config.toml
norm_position = "pre"
num_experts = 4
gradient_noise = 0.1
batch_size = 64
Rows from expert 0 of block 6, named by matrix and row number. Rows with one number belong to one neuron. Each number is 128 + 24 x the weight over its row's rms, rounded and kept within 0 to 255. All counts start at 0. Numbers have three digits each. After the name is the row's rms in percent of the matrix's.
# up: expert up (model.blocks.6.mlp.up, 4x320x320), inputs 0-79
# down: expert down (model.blocks.6.mlp.down, 4x320x320, transposed), outputs 0-79
up.152 097:098173184105157136162148131124097154147111127148118121111141144154120118147122135108135128122151146090126126104128149117101160077144098148155128160104152106121117096132117095142137128126127134146138127154128142127131139140128102129138088151
down.152 092:152081132080115139112112150129161099144117119142121079134096141152100092109127109098132136141121145139123109094111146143110080192112135109085173091128158197118140092145104100112109118115151147108121132119136129140105127112107105094132123114
up.153 101:121105140128129127154120122088099159146153137126098140160106116093082159118132104109165160133148138096107123136131100119125159136105098143150116130115144099121136127124094104119152149148128102141130133054154113124148136145106175166157145093
down.153 098:128115142126099121116150135098149121124138090158072128211146124142108149103151086134176141140122118149162114152114131071150077110127161129107114139144150132147140156121091174137117125118134114102150149072134118115147133109119089133152150130
up.154 115:124182096157136136089099094119101129092135125116117140169116103135146114125147130136127136148116100116145146169098094099153145163133136128123145123128124097148112119135102123112093118162092131114176142138152130134129146108101130161082182148
down.154 114:108107152084153119148125086093131134136114114189111132097100149059119177161151156137161125167102133168109128154107112127112129128148147099172139122157105111128174114079130154127146130134142093123116162074117119109120119159154109122179152133
up.155 112:146151196138128110128171127138144121092058094107124128126128146132156147129158064121142126144121145115145154130141152111121136092086098136136109101139144140152093096109127102137119095126142137069167134167115139137109108124072114081143134130
down.155 106:107130135090172123139137106176156119159135135175102150105118119091137150163077087109090133175106167121110115144118164127130118104169147135154087145102082172132175109126105164103059110122152151129139112097146138115131152157124100105150136148
up.156 096:118111124115166136156136087108129136099093138123129147111144143131060124098131086161086114142124136119119186118143107127163125132128114143095108129128119147110131105127146100120140142106131119154089063107135130094121124125143157145138093086
down.156 093:149079182132134181077108138088145150110136119132193138128130107129135137110115109124096112134136153109117090092126116134122115110106147122100129132148117124175131140175119168084177120119168151158121161106156119121098176136104138111140054117
up.157 094:093103098144122129162124134139110118127117110129116066120156081123104167131158129144114145117114098072134122099126097167094140146157090125140115163112127135128111138133089117145138141111120107125111075064160145099153157094122140135111109121
down.157 094:109139140176130121088130155139133116107119105115124166125170110149140110096109129126138117121127110120120122123109135050180131131115146135106136091108138147129125142159092133135091145076121132132137111111118114118182147114144152104138141184
up.158 094:114159162096107107115143159101108117109097134091148132145116131176143110102151134137101128109144105120105180137153146119127139149114128094115121113157080144151146131136145184163142112135118141130126137121100141123147154155095137100114078145
down.158 094:160142150178086097131113146159135108114153113088114100138147117094167150139086089139098181123111143101096132135123102143116151139070173195132108096111123170138135141150126107133135123147140104139140141168093100131130119119115126129126148146
up.159 093:104140159122133129122136138148113093135131127146055148147122112134099116122155140133094148155124123099114137074113149118128120152122148148116151168127103124110102133122131108121112118160120128144142136153111078131172117166091116101095112139
down.159 091:128146112144097149067151179123119115138124117101154113131098105146133105175103139148151124131111156129141104151119116162136108127117147124134142138095105137123089136145136201147163153133132097138147104094141139104186126141141088130124149105
up.160 100:121153149121143119151095127149134111104156159117127098135134151157104128104125129175085125121109126157105130115107099107112138126110171117145116126125137157125081116121131086119102109158089111103164119166098115089137103104102137110101092126
down.160 102:116101107157156150094162172115098160100115131157133104137094165126142124158117163099151157130121187175183172142087118145159120105161099102153119124130132166097126139157155138138175136132134139167100186119156139194112122143161119134147140114
up.161 111:147120111097144097141107120168137131148167128137129115134116104127100160166107096114112055125121100131109126089117151159113100088137107135123111119118121143126129114099082126122108128091123064150093105086171140130143129135175144141120190131
down.161 113:107111135114150144130097139125100091145110117093122129115138129149131175125107185147104118133093119182148157110135119116094075116076093131116133140117175115100158126079099152121156173128101137094130122075116155127110129119111131119179124101
up.162 101:164113158084157157141126146182106141100106145128141108162100126141106120127093158090132118136117105085127138116071105135130102127135130115144118139128140145141096111141139090121146113163151120144125119099093140142132143111095112094126124085
down.162 099:134056116088141111117136135054128121124151116162131095158093160117086140131113145115117123132141108131129116158128149137140114122155087098144068161136149149100135143127157131125156155145134105152127118125162119106135201165133123156172113087
up.163 098:122119144091107159140057164099140102116135115147115082153102105140160104087165124143102063156102105151095103125094128112118129141111144117146125133123114138128108178163103167118105106116098137086164151154088085120121145101102156115129110131
down.163 102:124188139129140122099152131133130073138145104123145142145119143128138149128128136115145132122095145163112151127139101137101158144149087130119163123092094113073138128103124149120154149182122123133079153099150129123128101157119112105204131111
up.164 105:164140119170146093144127159159149117090140137117167162139123101127125117119137145146127133131115109121110148156115113152100130110177114131103139129119155135092106159104087108140090119190148116146120104072149128123172138107156146144123178102
down.164 105:108130127161120121132103156098119148127120165122128186148118107115091153131133106139152106110151094160100156096131161082142103118097126104138129108150165132150143126170135097142111156127160116182118186138149122119122141096087131103156128148
up.165 099:117115086106128122148146096103155100102129164162142157139131129139129097121099149153135125152090092124091147066114137115131127113083098098147146104121074137101152116101110131131130108096154159122120102119154135087135119168117104135159114107
down.165 100:140122108113117148119151149144135103130091093111150116135102125075137097081095141120112121161166138134126097132155120120161148126158107144094124117132137149112129133157136140133101096119129098115143144146090114126122159116158158089094121160
up.166 114:154091091179091132094138120133095159117193120077143143103112083146105122122151167133120108101129124101139118159109092127105155115101148148079108095131114111143116113115123153146158107163136119096156141128143120099161174120140145103076078108
down.166 108:142186161198142137108133138110132138136096164130121200127145130133090159167150100109154131141129109145150148136153140079154140124092109118130089119161119120114125127127132144139120156127142123142126108159110151113105159135139127092147186153
up.167 090:138138140152133171116118123107127146158123126167129114110125108156143076119096131136096115107102084125183096149128120138170185138044127116109099113100090131120149135146140111119130099111130132103136103122108135129079141147125119105094091139
down.167 094:129110115165113132123151101124123126144142122141122098128130089087113146137113128098156113116181135125133125096121146120094104162130114128147124107159148089158139181137132129102187078122161109092097111133143143157125164109143125113111105149
up.168 104:119124080122111157130103083124134124156168107091123130143119111195144093124080119131089057146129114127138160175083094154122174092148095131091119126159132112101101152159139145090117135090140135158148124114114118140147044107114144116136140135
down.168 106:142136136114118129130126089144144136112060101142123156086122151127128118102177089132108125130140149160156083125157099114134126106076179116133172117095126101159120117110147128148093138129140128098116102099111113123142163123121105115157117115
up.169 116:135107151138103144102103169140146134157129108103108100129121122123074129142160120116043106094124152118132101147062123142093159152149137105119113129098102150133124134157126142152141113137128074099194121126120130066159165107130107108092126111
down.169 114:116139148153108162124135147111125120098092137122143131151107119112095141163161172092138152143109140124124175119178165131097164121126126153142143130157120140118125146115122116151130131164139122146127170121135138184123109165089133115124135144
up.170 097:127066121117157131136094124121129150098107148119144096108123128130143132063112137132115101120115115143146131098111144093083135129207139122136149130129089168077144131124161127107128132092092145129123151134069117126082107115122145103133149136
down.170 102:132089147138149142101104084118115078138125091108167121106136085116105117147133148078123171142138126121134133117130151166149149097079130133043110160139089096154103116110128123151169107166115112120158123111105121099140182163119122134154133096
up.171 100:131084123150112180113105079148162105141163103126179123130111143134175135132127125150128087138164152158134128120088103134176169118059140150147094138159136135103127082103171115120099133153097157118173117112121127130054109124176141127101168127
down.171 098:137088145084134089145121095100119125095081142182124156132151149152093143131138154158129134118138132131156097096123123125114143114082132122123170135099164082141141134133111080091124165102112119123058133106110116100129138089135128157169138098
up.172 099:130121111085123138118127171158114106095126128112160133121055125122129101082084159121107122162154116134161148110138127117085119141127143089103163119133107145099147113068159141153106139145112181124106127085125136140100119133128098135159100103
down.172 100:129075104129130142106107149098109113147139133104105131146136140116110142156157168116147101100171123101107141131121111111101135147106132160113153122148110141146140090109105108133173149098134129138124164096082119108095162114133092112108105115
up.173 077:100151133180142158131089172172132140095132121140089132115106134071141166140101143070139100146171123156092135154140095124114109097087118137139057175102084119141123115133138113082125114156134148096114124112157120143141140097091104177104117114
down.173 082:179130125134115163125098175131147093141111125134098145135141108122119140132113157166140178157142125101134142109084153142152111113132122155163133166137150167152099083110142058138133105145121117128112176134167107136127168139163188137106099119
up.174 093:132148166130128118083131164124124096108130152107125100111127117142131124133173186109133093140120137120146150139104109139105050105099167151101186174142108100154123135148127152110151073111122113133107137142109098125119149201158172110129122099
down.174 092:122211112177152120110160136114107149095140115143143102120150127109128135118114082088135101153121132124106123157139085133105156129122106179169111144119092167063150109094154143116109139094092133140155132156154137109160150146118148116138114149
up.175 099:171110116142152107116102194133144124106108111120078131082159134110114140136172066131122146094150087144132144112152129142101149175125141128118124130098107111135143104128128097118104118111128112115152154151122110127128138130106111148111134129
down.175 094:111129148117132144106172134124131145159148125117135167106146150093141134118143153130096137156145119138094108121166155153181127108140116141160178121145181172126143111109118130091065123147157120133074143106114129162110144119137125135103115100
up.176 113:160132124166129122140139132143123126124187130151114154104153120117133134118106128121109103131132110141124116085079157105120130094124111097094132090130112140126140117090093156106136123118115100126128144150133135098145094102166141146106118134
down.176 112:139150149125152131161120131128118099106147171168122190099146106140080112120133153085103127127119136131102160071145157098151136105117093116128130126112170138141172098134133118126109124144117161135088128095127179106134155136117120097176094110
up.177 100:096188148146103147140154147169076111103118090115120093126154150100147136170102116130150157133116102096126120122163106128142107096102168163132188152080114112135132089141067118155134116140146118138151156161121137160118126118130125178147129098
down.177 103:111156123069133146176109119144149108160137129140176140082105129149153155134131106139074101143127138104167113113124172139113115127140149125119132107125127162131140131161147149149114130101128161119101107160112120142133151141123133121141091155
up.178 096:215125091103096119119137103111135154109116112129101141106105130112099092092155150098098104093132094165138117104114121144121090160119101137085136122088146126141151113116134116120117071087106118103081115139114101122156122091126097136122073147
down.178 099:135142158114122117120150134169106124145130138092131140084131138148119125182136142132186113128128105162144151140175097154132113089118151143146160147148129120169180115129192119129100104092121158121133122082154109087142126123095138132136115129
up.179 101:107094168076091051120112153099106122093118113146114155128113148128145139121132161163117096109110150150111120095164119077124138144114152104125152147134119120135147145118119119126123131123092097085153123102165132139092133116145119140135125131
down.179 100:121099123127119151129109138081142085153134144123115104125154107132130118107098132128159109132131115140152131151095131123068130107115180151114112126168116135119144134110127141084168123117136167105173118112135114113133140084142147126144132098
up.180 106:157167079139133150137164115112143157107132129081137141143148093136064106135138158116105143106102126122090120103137122178119096141165123143107128133121135112157082125140076140108123131117156113128141094107163123125158116139086128121112155107
down.180 103:101183121145148147122156137136102116128148151141130181143152135123127170141119155122115123104141138099112114141140132113147136153121118126157138135147173180151151103105160095155106134151145094110148134151102130095120115147125132108103127131
up.181 094:128125112089134134165122110131119163151152121113121146128118116101149138164106126112138067074132141129144141134133121139132120105140122117118109143097141149150123132112133140098114138113101133139092118084136166084076127131159147129151125105
down.181 097:128108163096119137068122187094096108132123114109126143131152117171124104099133168150123067120112094140129135168165110119116114171080142126157131097123133061120130126163128120125168102109159118089167121106092157122136143116121161154114113129
up.182 095:129143081126172091162127086126139124098132138124132139129152106121131158122122131133138143149100112130113164100115155103135122124140136143056132123127126133132140128122098122104135094125116123133143157078179123121116109099106141105122130118
down.182 095:110131118095119145078104189125120133093140155134141139109103131140133118125154148135111092134117145131146135141128109105117134145110113110133118143077139122144117137125100141132144122138135107148151127122094140119136135136135156135137137161
up.183 092:151063151131134101125143126188114128147119149157117100167091156122106107142168168164113152135107154112105130126093110148117140136058086115119151119083166095108085139122127127102147147123132111131073099103134105129137107155108104117137121169
down.183 093:142120117143148167139135121125122096145151107136109112172169133108107160088186077143160126137151122149110133172095119059130115101143156129142128136121127144095163107114089138156093108118135129138139151172116098123122168141149123177147121132
up.184 104:096129144103087092118099119119122154119131114160143102151084165118168111123138153113145113088105132136127116121113146111163144109130136121105132116090127151087111139122099124079151126127116133127157166103131139112126119113098144137112092122
down.184 101:120127146145098141111137085090139110112116136089131100152135102124130080143150099126104117141123138138140122066123130127086124134117159128124144100125128143123093145090104099124142108153157140118095126183105135142100085122119077128178161103
up.185 092:166136111135145102110138096112195152111127087106146155115132100132133099079122166128111112120124129134113170188135107154154133159142109162104107144120135128114135126127142119110116131155113147111130090128107181107157093088091122092135132130
down.185 098:146128144130157127163129118118102121105157161111077131107136160125163112158167173096161163126093105114120078064112155119085121116120151120133123104131133167127136116178161134122128157154152121094094147114124128142096108146159107146168098092
up.186 107:148133100110163100097136142159142153090151100106122134131141133141073079079098160111139134111085131125116123133112149142148080157129093140123142146085146111117134085156149117097125159144127137181135100116139147068161122125133104149160124124
down.186 102:120096139116142120111160130134123115120152105111113104122113136150143125108108142107135129112158178110112124121142169117142109139134128093149146116111164126102146107149099162122128152125125139137112152097142120113100149116119143114127083109
up.187 104:124115119143161147145097094186099152095118127129171131144133125112116157125108102129128118121161131152096141080126060131125152149142114131139109185133151114094141081077112124085098163103123099124151114140141118119101141090140142166135119137
down.187 101:152071129107155130167114206078179151138115118127119093143132131129120105099111117109146111085150135122149133132114127128104107126135116160149144125111152151175129183150130172132199130127137168117087116122121127103166124096137128141136099110
up.188 097:130157144123107113136134194164172166137124156142110121133134108117111112145136076110186173135112109105161152108123120121121178147128152127145089159117109124148143131133103096119134103155091112134124093114122113126164155117089135105098148142
down.188 094:117118177125131107115132164132131152123178115129104119141096140149173129086119163112111132130107170083118136119104093135112124099098123112117142135139126106161155116115087147144129114119124103132109148113113159102144139102132157098103089110
up.189 101:105130118116151139114148142139107151098129109157118109121136176148111142162135088145100119072118103101096136123142123106155104108095101154167162142110127077099138094132125138130132133108113128123108065114148109119108093149143117147133118127
down.189 103:083096125076146112094082143149114136147148133104101139140112133127170109043087159129147128132112162152138138110122096127130129178107114109106137144130129122138125125121130153149107162090143106152181129121120112132138123101140132114118123146
up.190 106:117096140134112149137097167132156171131122123122122092112112090121090136144130139089120135144104150106140116124121103157111130111097113135163061176130131119107150058134107104130136142166128132143133143135117138150147146097155122163128086126
down.190 105:142148127169111145108138106177154102120114156143113095153130107124126122184144104102138166140113148182131136142123128119119111135136144077111150133095122166095118096115103078149134101152091144108165111137106127114131115153120112082136144077
up.191 092:120084102138079157130100141115130127125115123104099087129110106115140143132124092110141125083120107137122155126108090112114149115076148136115085109131109129143156107117156116122129137125098108141154131108153147115099128150148165105099116083
down.191 093:104104154170087134144152133148131124136138126159091178083106130171138105119169166153123142118116143104123139119152114134145105169099079105150086083117161082102095119161091113121116141107154144129127103117118176141162122093146146121163145113
up.192 100:130094167123130093124093124115113108111125130124097136122105171130136120103104139131087126131112128098068142069150100122090185122145145126133105149118115132110141113124153137111152169140114151126133122155100132129090092164104149113130125131
down.192 095:145084167102146191106110174128136170146137129104097155143145161123144102106131143098129102099096143148147120169139136141113138106123088119160099146090125164093152118108142166149159134134158131113142144088106103147155170138145071086156109082
up.193 098:144087094131105104134132131088119184114139148121131112148158129155105094101104129162113125083105191098184135132090120140155176144147101164129159097131122117096150183151121148105185123116134130140083116158158116115115086167154124116124124137
down.193 103:125114190172131110128156159152129136127136119116141176110124131118160131130137146108136156118130141166090090091147124098196128096116154128113151137159093087150116103131143147129110119149135088134149147185150074124151147108129147169073112107
up.194 094:149142144135128152124125165114120126140090121090163182116140106098142127108110153114157153122130113148090085135133100186136141130145150123088111135150090115141082128143118118132151099131152082107103133172140112150117118103142151097091108098
down.194 093:160113124124125114125145124202117144105176124145083089127137132178079089137107136100110140066098138135127132108134101131143142145134094126133109164088084154120134128128122159137090129099145163154153081122123127104106043128132150139153143103
up.195 096:094096113145090126121134101159103096123140167138106150152154134154141116093120116161143169135141127152109142160128091114087137150087158121104154116108150147084114145138124118124117136113078133167124120139174112113113117124148141164089131111
down.195 097:129108197116122122119129182145174147150093078118153113116128117085143113115124115086106110176150134151110129125157125123132146101144116127127116109169147158172119162114147150160160104160151118138137152125118117150102173106123135101151157126
up.196 096:120104126146109124107130170104123092130150109100151111136157108169151115111154153124100143109108128098105122198133119116154116126121168182087117094144090129145138106148101111145123144110135137145180139121105142128170154067094145123101133117
down.196 097:129164140097125161139125125159145139122131183192139132131124136114100141206145108161121130177119106119188136139106127150119120132095129136164085139090113102116109139138159111144087147128107140120132115136127153129143131176125112127174166138
up.197 096:155122114153128167152147170147124099116107118069113130117117113149060153154139130093123151122152099110144138139174147164112099130134173143106092120096105163164126110167122150107121125115119128165138148184133096131128122147098131112122100128
down.197 100:114159172142139108102150133133126135150138136113140122157156165158128152174084116109128144120104185088104088134131153123155144214134150150144123193166141139119134103195157141161136136153117147085130108085159133169157134159138105125159108123
up.198 098:154165124136136120135142113124119159127151161120065154157116123124098130129131078141138141109122127091085110140141097137122140132139102123134171127143177128100117124100098107137122083122137128142138111145127119121113136128104127104096166088
down.198 098:125115164174090064121131142107148111150169140105146161106157125104122098111119136133130138102138131125117096103112108112146083088135139127134118123132139110140180136165135080149143166149091145129121115104167136139113165129118119157141096177
up.199 106:131124092138125091142123143067138127129153160123101116112098083136076147124131196103155105092137157107126125103129084124088101156157147157099095127110161136155113096140134137111175096139131150159101123123153116090104111115125112153092070121
down.199 105:110121161188141139113139150131090130111164110069145145128138123118145122112121095127094117134126160097096133170159171104128135129139163129136111072204155163122139137135120156126114142150108141100167105155159120148147132146083122079083110144
up.200 098:094131158126115117134147135165147156167137174120139091088123104104128143123113150130112132152129112095134065084151127135153098149096139154147109117132120106161075142110093146159115130137146126129088118118146103137189114085110125140135092125
down.200 099:124161164115110103114148132168108134144132165147115115154182088129148101168112080116114120143121153108103145079132127136124113096143151118112101118109117134161107085146106118158113127126137107091145125148147116109155096124121124128214126142
up.201 094:110121143127130095122142116153125158108165155127121102118105118105158169115051126104123124156146142133085103129113161125128144096165114161130144111081129112135127101155159121138132137075105121194164185137107135137111112159165086151129131153
down.201 097:122147116094135137170083125130105115115106163117117158109136125131143120124100143116122138097124125138125114124135153144136122121070116115086158161169142120092192132102123149154086156153115112149110110111119129081106130157087124130160113126
up.202 100:144110109096109110090114166155138166079115109120129142137156131115113119110148111146099100164129090125126094124137121115109118113148153134160120103140134150118072161142114112124153137084107120098099174171127127120155133123068123146121125106
down.202 099:110147149197133164126132084105106115136170120121145154147184093112128129161148149157123135119098140158113120094132139133143168124109164111100118138121093098136153091110118167140111097139110107117171123141160162094146117172120102159138121119
up.203 101:155137073170103108139139078154129154149191152135133129108148109148135113116108146131132160134153127100111114115087119117110149173105124098135115138122096087122127108112153126113152149149113115116134139146155132159127076073173131137085136129
down.203 095:097135176080106123124106174093129117134112153139169171114129112145125098136174089096126116142127140147144183133138124085115130141096125105124113134165159140127137155128104098125123140124153151160110076106112141099137152145125157157179122090
up.204 097:170144114142167168131145192138149149094096160107108109133133134108143161156138093049128121153146118145150148123137109116141122142125122120147112148126090093147134128162142079143138100158125110144152119140101090171150114095082150128083080162
down.204 095:105119134150129113123123159151116110116131181142123114112129092090182177136138155122118121125134146153107134104114125105100130115089107147154083163161128111191136089101146092137118135108168164106126142100123120108131152159109119117126132105
up.205 098:136153090181109134103143099136131120151135154122162135114127138135142096106120115151142083122187105128110158124124127144159108177122105150101151138104129116143132152108147122090134119100131116115077098132087092131092135146138165114082090113
down.205 103:102153145135095111126113170110156129111120108121128103136122096124120139144156101120129133134128148126136220129121115113100126131090127136164123143128138128147099138079110116089190175125132167138135118132152128110086108103144156141151185139
up.206 105:060122106114117113104113135154118125080142116154115093132136153143123144124176146126104112136097107106155151133100095108155136166133129099166117139119118096107115098128098128142141124140116117153154094144155167107161125120148174125079112111
down.206 103:108119103115101177092141123119101120097065135091109143130131106127132111147123108100145141141122139092152134115144133134153132100182102151138167112097132098105087113107090080100148131144132073115152099143096101126102128125151081114131145111
up.207 104:118139163126095067106144108110183080135106177119123145080169101110121119085168131140126135144135117134138130124136144120181127138115144119108144125153122143145104136116059087116075109136103119102138119116115139090110146113113097137145127116
down.207 100:124126106077158154138161164147129153158119102169165056120105175148133110155097171106070121131097143099127102119159132113115145133150143132118132125139113081104113160106125161122156133144137096148125134166116125125128118116142151155143160107
up.208 091:127156075142163112124086101123147143117111172104153131145124110149123108105165151134126126156144123126108119111144074153118147146164153129127099136164147117104123149154137139148137147173107150101125096125112110116103130145102176095100147105
down.208 100:136146170119089134094144136174131114119171114129165119106129123117124153129148079154109139141093108144134106143126131146125138103101136150130166115136151084149127106123161123171118123161121103133111142119082112160145123098119089168092136125
up.209 095:114121128164201136116146104152163120095095152106122108131137147133113148124137167136094160111122106129123117130133115156117050127124120142137117120103143061127115134102119107111123141114139061073137114153115110116157110110119122113110133118
down.209 095:139141122118173145140139153169137106134074124119127112130107108154162144157127154144148123153139140128132135125128163125148192101145119100194149190178123137141135123165170157184143130137094122121115108065131135160151100177183133111134135145
up.210 099:116154134175142106105136114103143106149091137111142141125117111107146128112088163126123146115103128153147135152101113107166166135138108148129108151144134116143114077100134126108141107166127154112134177153111148091133157115112141142037133142
down.210 091:116126126063132124123083142149102133151127121178097082072131146095123101148144099144112104168101123149095186100150128127118085092135142124129166102071128148154118101127121122109118121090157127117124133116125112143126100112164090096180120111
up.211 099:133093104160094113142131135104078167103142145126109149118145127133142126114163117143151080132157070125093176135062119136142135127126151156100097132100131113160155122100140108114112125125095106138124108122150133128110155135104172121087188132
down.211 102:121146159152155134153138175103157069127098116134126140117153105123093117126145138133165148153147133124139189145155132101130108172095091119142166139153123105127130166074134136077161132139141126141110117100120159114077149136111128148146128140
up.212 095:135147172123141106142141140155112182121122134122111060132121118144158168095096161126148132105144123133133103129152143141099117101130134094166127135098134148075071168121102131125144138130172137130113126082115110095114172118129134155158110151
down.212 094:103134092113153153123143104134136127119124110152153131114167156158125138156131133129118111141078146133118135058153160147132143136156131144143149139132130134125148168105086151109121156127125153148142126170150119118124095128094095157165097158
up.213 096:108138081096187163126114135091136121130164124140134157094091147127112098136124158157136134108132139156090159110111113140104098147148105118106110139150136121147140136117128152130147169120101126129101131131124100109119179122116174154151152119
down.213 090:104111145149124108105108146151136108104129127121133151193147119106113145145105117122097124161141134140123155132189146148143131122138138163149128107104121095152107126161123138148133148127123145115152131153153130126188115122111072167112128156
up.214 103:114129140147125124155103137137141149117139154127125109139135092122109133152109113050139125118149124124128076132130103133139151151091131147163127181135104079159142109121138082161101109180112115145144112112094083116144104128082131132091149145
down.214 104:135118132152105117145108126115134155171126113090108092113135105072168171176122155109149113180122159161142133124116125128122118112098110139138135177124074150151155109135086123154134108121150130131151144127115128132152167143128109081114160161
up.215 089:104087137129143137099130140171154153128110142108137093099110094121151118130081102101111102119156147108115148113089147148159175162104130122126123117133095134143149162137137150142160148150112130201128078123116114126147157145100113135118132149
down.215 095:186124143110143103106120131135111126128093095140171081126144156048129164108081112161127136133162131100132120144119141154134119107127148139124141113093113103094158147126169120094124106124141134118110165132103147142131104153103173117138101101
up.216 103:117158102174106161149078132094135128106127141128101094115168082069104142139102087134128150106115158103132114128160135101122113133125158168106110136109087143111109147106103105110111144097121102133100168151143148140111114153126118169144130154
down.216 103:101149131133168143092128108150127118123144124110110160147108127123135119110144167100108109095129121118152100141181140130204143138130093121130159139120151141105119162166131159129118121098120158107125045103112136097167083136132105159121142103
up.217 105:130129133116109109150147104120110148094100100120112123130097085113118169150118105114107109114141137110095095107141123093143150100088173145139126096093122112102132155120079091108113110149083104141122155105090144124091098119140140147149137110
down.217 105:114157145104134114116155106130123112168163097155142141129161143092150134143110130134149111113125128137097141150191140151108126147152119121122113084100125162089157138161141151084103120139123174195094079152122149098103121154133112149164120150
up.218 087:068131127112109056127151085068112150114095123118139130138107157120132138108125180172117141142091176146109085130153070081160121153113135108097156162104119115148100110141087122111120126142127109083162149128142089117174070139104103119139127131
down.218 080:134152111117099165164098138117136080114101118138139098056124098128135145138124092115134104148132147144170144101102095159110154139115151154158141127140078150135123114114121172139152144124163156188132133119119143137109133091146109105091157105
up.219 113:140120143104135138138121139093129156131144113137144093132059138111158112122119119121123083092117168106112085146104107132137124100102091116116115120077130147151124144135146089115175072111127065161134165140146181102108120125125153114077092127
down.219 113:142072121071099083108151085056089144103157095148124129148081111131168138146101122120136088096113157095109119137125100125109133130106112084125150124117135102143141157128151138148132132158104137115089131103169122152044136165144101142160116123
up.220 095:083136160134136111086154165114056162130117119144166179096170131109140154126127125070095076107133105138133144164132118047156144104100123140105174120117127159127087152132166149095115130119125107133108098142087167147085138152147132140131085114
down.220 091:134096129148103126143143093100178109120148103091170108156106136118131126104101125168158135103123117092123115127132138097119102145125148125151116162153091114133100096139118120102145120133149143155143133142113147118158151059125090064088126121
up.221 115:155120049157148120164143085119141130140147157136114115104115102113118139099083128140133097108134132127106126135120088114135079151125150141108122139093080155104158124113112099108127126125166105160116120134165143089126085062121163177122167168
down.221 117:139119148118141202140121139127142127122105105137082172072144113118117130103123132118103125094137150148122120177182116149131139137177105120146154139118169164127139101112141214096126126130151197126151109101118135109154167082123116153118119135
up.222 110:119099078127115090115106102163103176123137144102128120134133101108081122150156135123095124101123117113141163118099097151145104152139116124105139133070138115087113115127113154136147108154141135099113112119090131059165165090111126102117138146
down.222 107:154178110139104167138121171082106133112149175122142174127097118151122152109099131098124161120151114094138105185151179109130115137140107122116138141175153122119129153130112179165148133137130132159163151125145156160104137147101147146093099131
up.223 115:157149130138125123135130134157110157085099096112128119151129154140115107129130105144096097135126074117085140110187139120099135149133154095111094128089134146122131153114114141126128133150116125174123102097146139128117092145141139116117153098
down.223 116:101139085118136157103114090135120141130121114142164137087150143110140147132122109132128138164152122126104115191126136167154131110153136064154089138129100134153112105101140134124067130098111113086157114137172164112156143091113117093131112143
up.224 112:128093084112116149158130102136155177118143134117121098147155089118064153109136121109140094091128139125125125082111111138141089098130091146131152113086128146094148144115114135121090108170133130131090135073151156086147120083158093156128172123
down.224 109:091133112178104167108056185148115160110110126110124115099124142113122146124118115069120115154179121162148129127098174133114119109142144181111124124135163131171119125136120154123155114109144147072115159119116129164120168129176166102111099169
up.225 092:094168140119061164144096163148116135140146149139107138111104175113118124113100117140143121142119110125106111124133137129102109126122095087132124130130177135146110103123129080140102122129118127099122124149102152120147125096094136128095103078
down.225 090:141131098145185146093134138149123148133120183115156141121137119136127108069139125138175066114136120133116139117128111105142112130164125109137132189114126168130100170115137115146106136146120107082126160112135139158155117135124127166102116116
up.226 096:109143175112153128115127163109109125157102108152129130145112132122099091175098032094111082186087134133064108130143125123186140136154134095140138131106121121148092154111122124116076091083115087134133155130127079151116102190128145153116107085
down.226 098:131136130178101180157098135142134107155111134125117103072128140090161146098128178094128127161144143154143129127087156099150146126137150166149123120136031156151128158086162112125119087127108116137108162122129106122116148126168117148138154129
up.227 115:122148102129156117148112101116156137122157137125099136107153134142072128094108116134083120169115109099128125072123121153111114083127120132101117110127138162098123102109111111117156114106098060102097118130142124091161130106139140116091143123
down.227 121:087137095146143124116114124136115107093157150141124182104166146125105115129090174163138105066151112099103141113156140095142116117112092117114146109102126150122137112165127154124113152133132179128123120096143160082149144134137113120140141105
up.228 101:145113141078143143126124135147147104109064129123103139150102182141094124144169166138117139129150111136137168100102128117120113190104106121155183132117147086126102117124136108101171131134134156140114150063099095148128165144135095152151126119
down.228 104:168101147109152092114146149128136117131099136115152083147130108137163133112135147122166122134125165137145100124146173143119102089131098103131147127102152139094140168141121139082113158124170169167135109147152112126157125118128099147179107120
up.229 128:151118106084128108135133128104119151084147096158092133093135100153105161135125108124095128097110141100121085121130159116172112103128123143086117103076116166149122143103124098167106097106137130069102110091130099117133114097126140148135119122
down.229 125:121188128125163133071178079178121149142159099147110168101149139110112165103095166102133109160111125134082129126187127163144152106142107117107132105100150152095137140152129131109073128109125152154149092111122123113098133165123144135130121152
up.230 095:141129066128103099171109071116141140098140113113116110126127109114101104134086148109118117135106131151114142118115138131119117149171131161096132134137113166147131106139075119128131128113134143108097129116106123097132098119133108124117114130
down.230 101:098165132129106143110121180111099149132142149144127206131126125115118116106092112142121124073136114117134077134110159084136131134106150146087124098113132117103186147176113148146138121114108109129150126103154147134140162148093149123135143083
up.231 100:078136096114123112128157132128093111164117123131131119105136090084111111117174132123160112146137129096153155024152123139120112124075146151134119111151122123153096109102109106109104133127181124140087145143095118164149153133127113115130117113
down.231 100:124119144172118146094145137110117123136121147132139145157171128143119110152135147141136136166115127093150113126139093124116095120123135137116144164099103131121117146150106158166158147112107108143093114103128122126151145121112137102137101107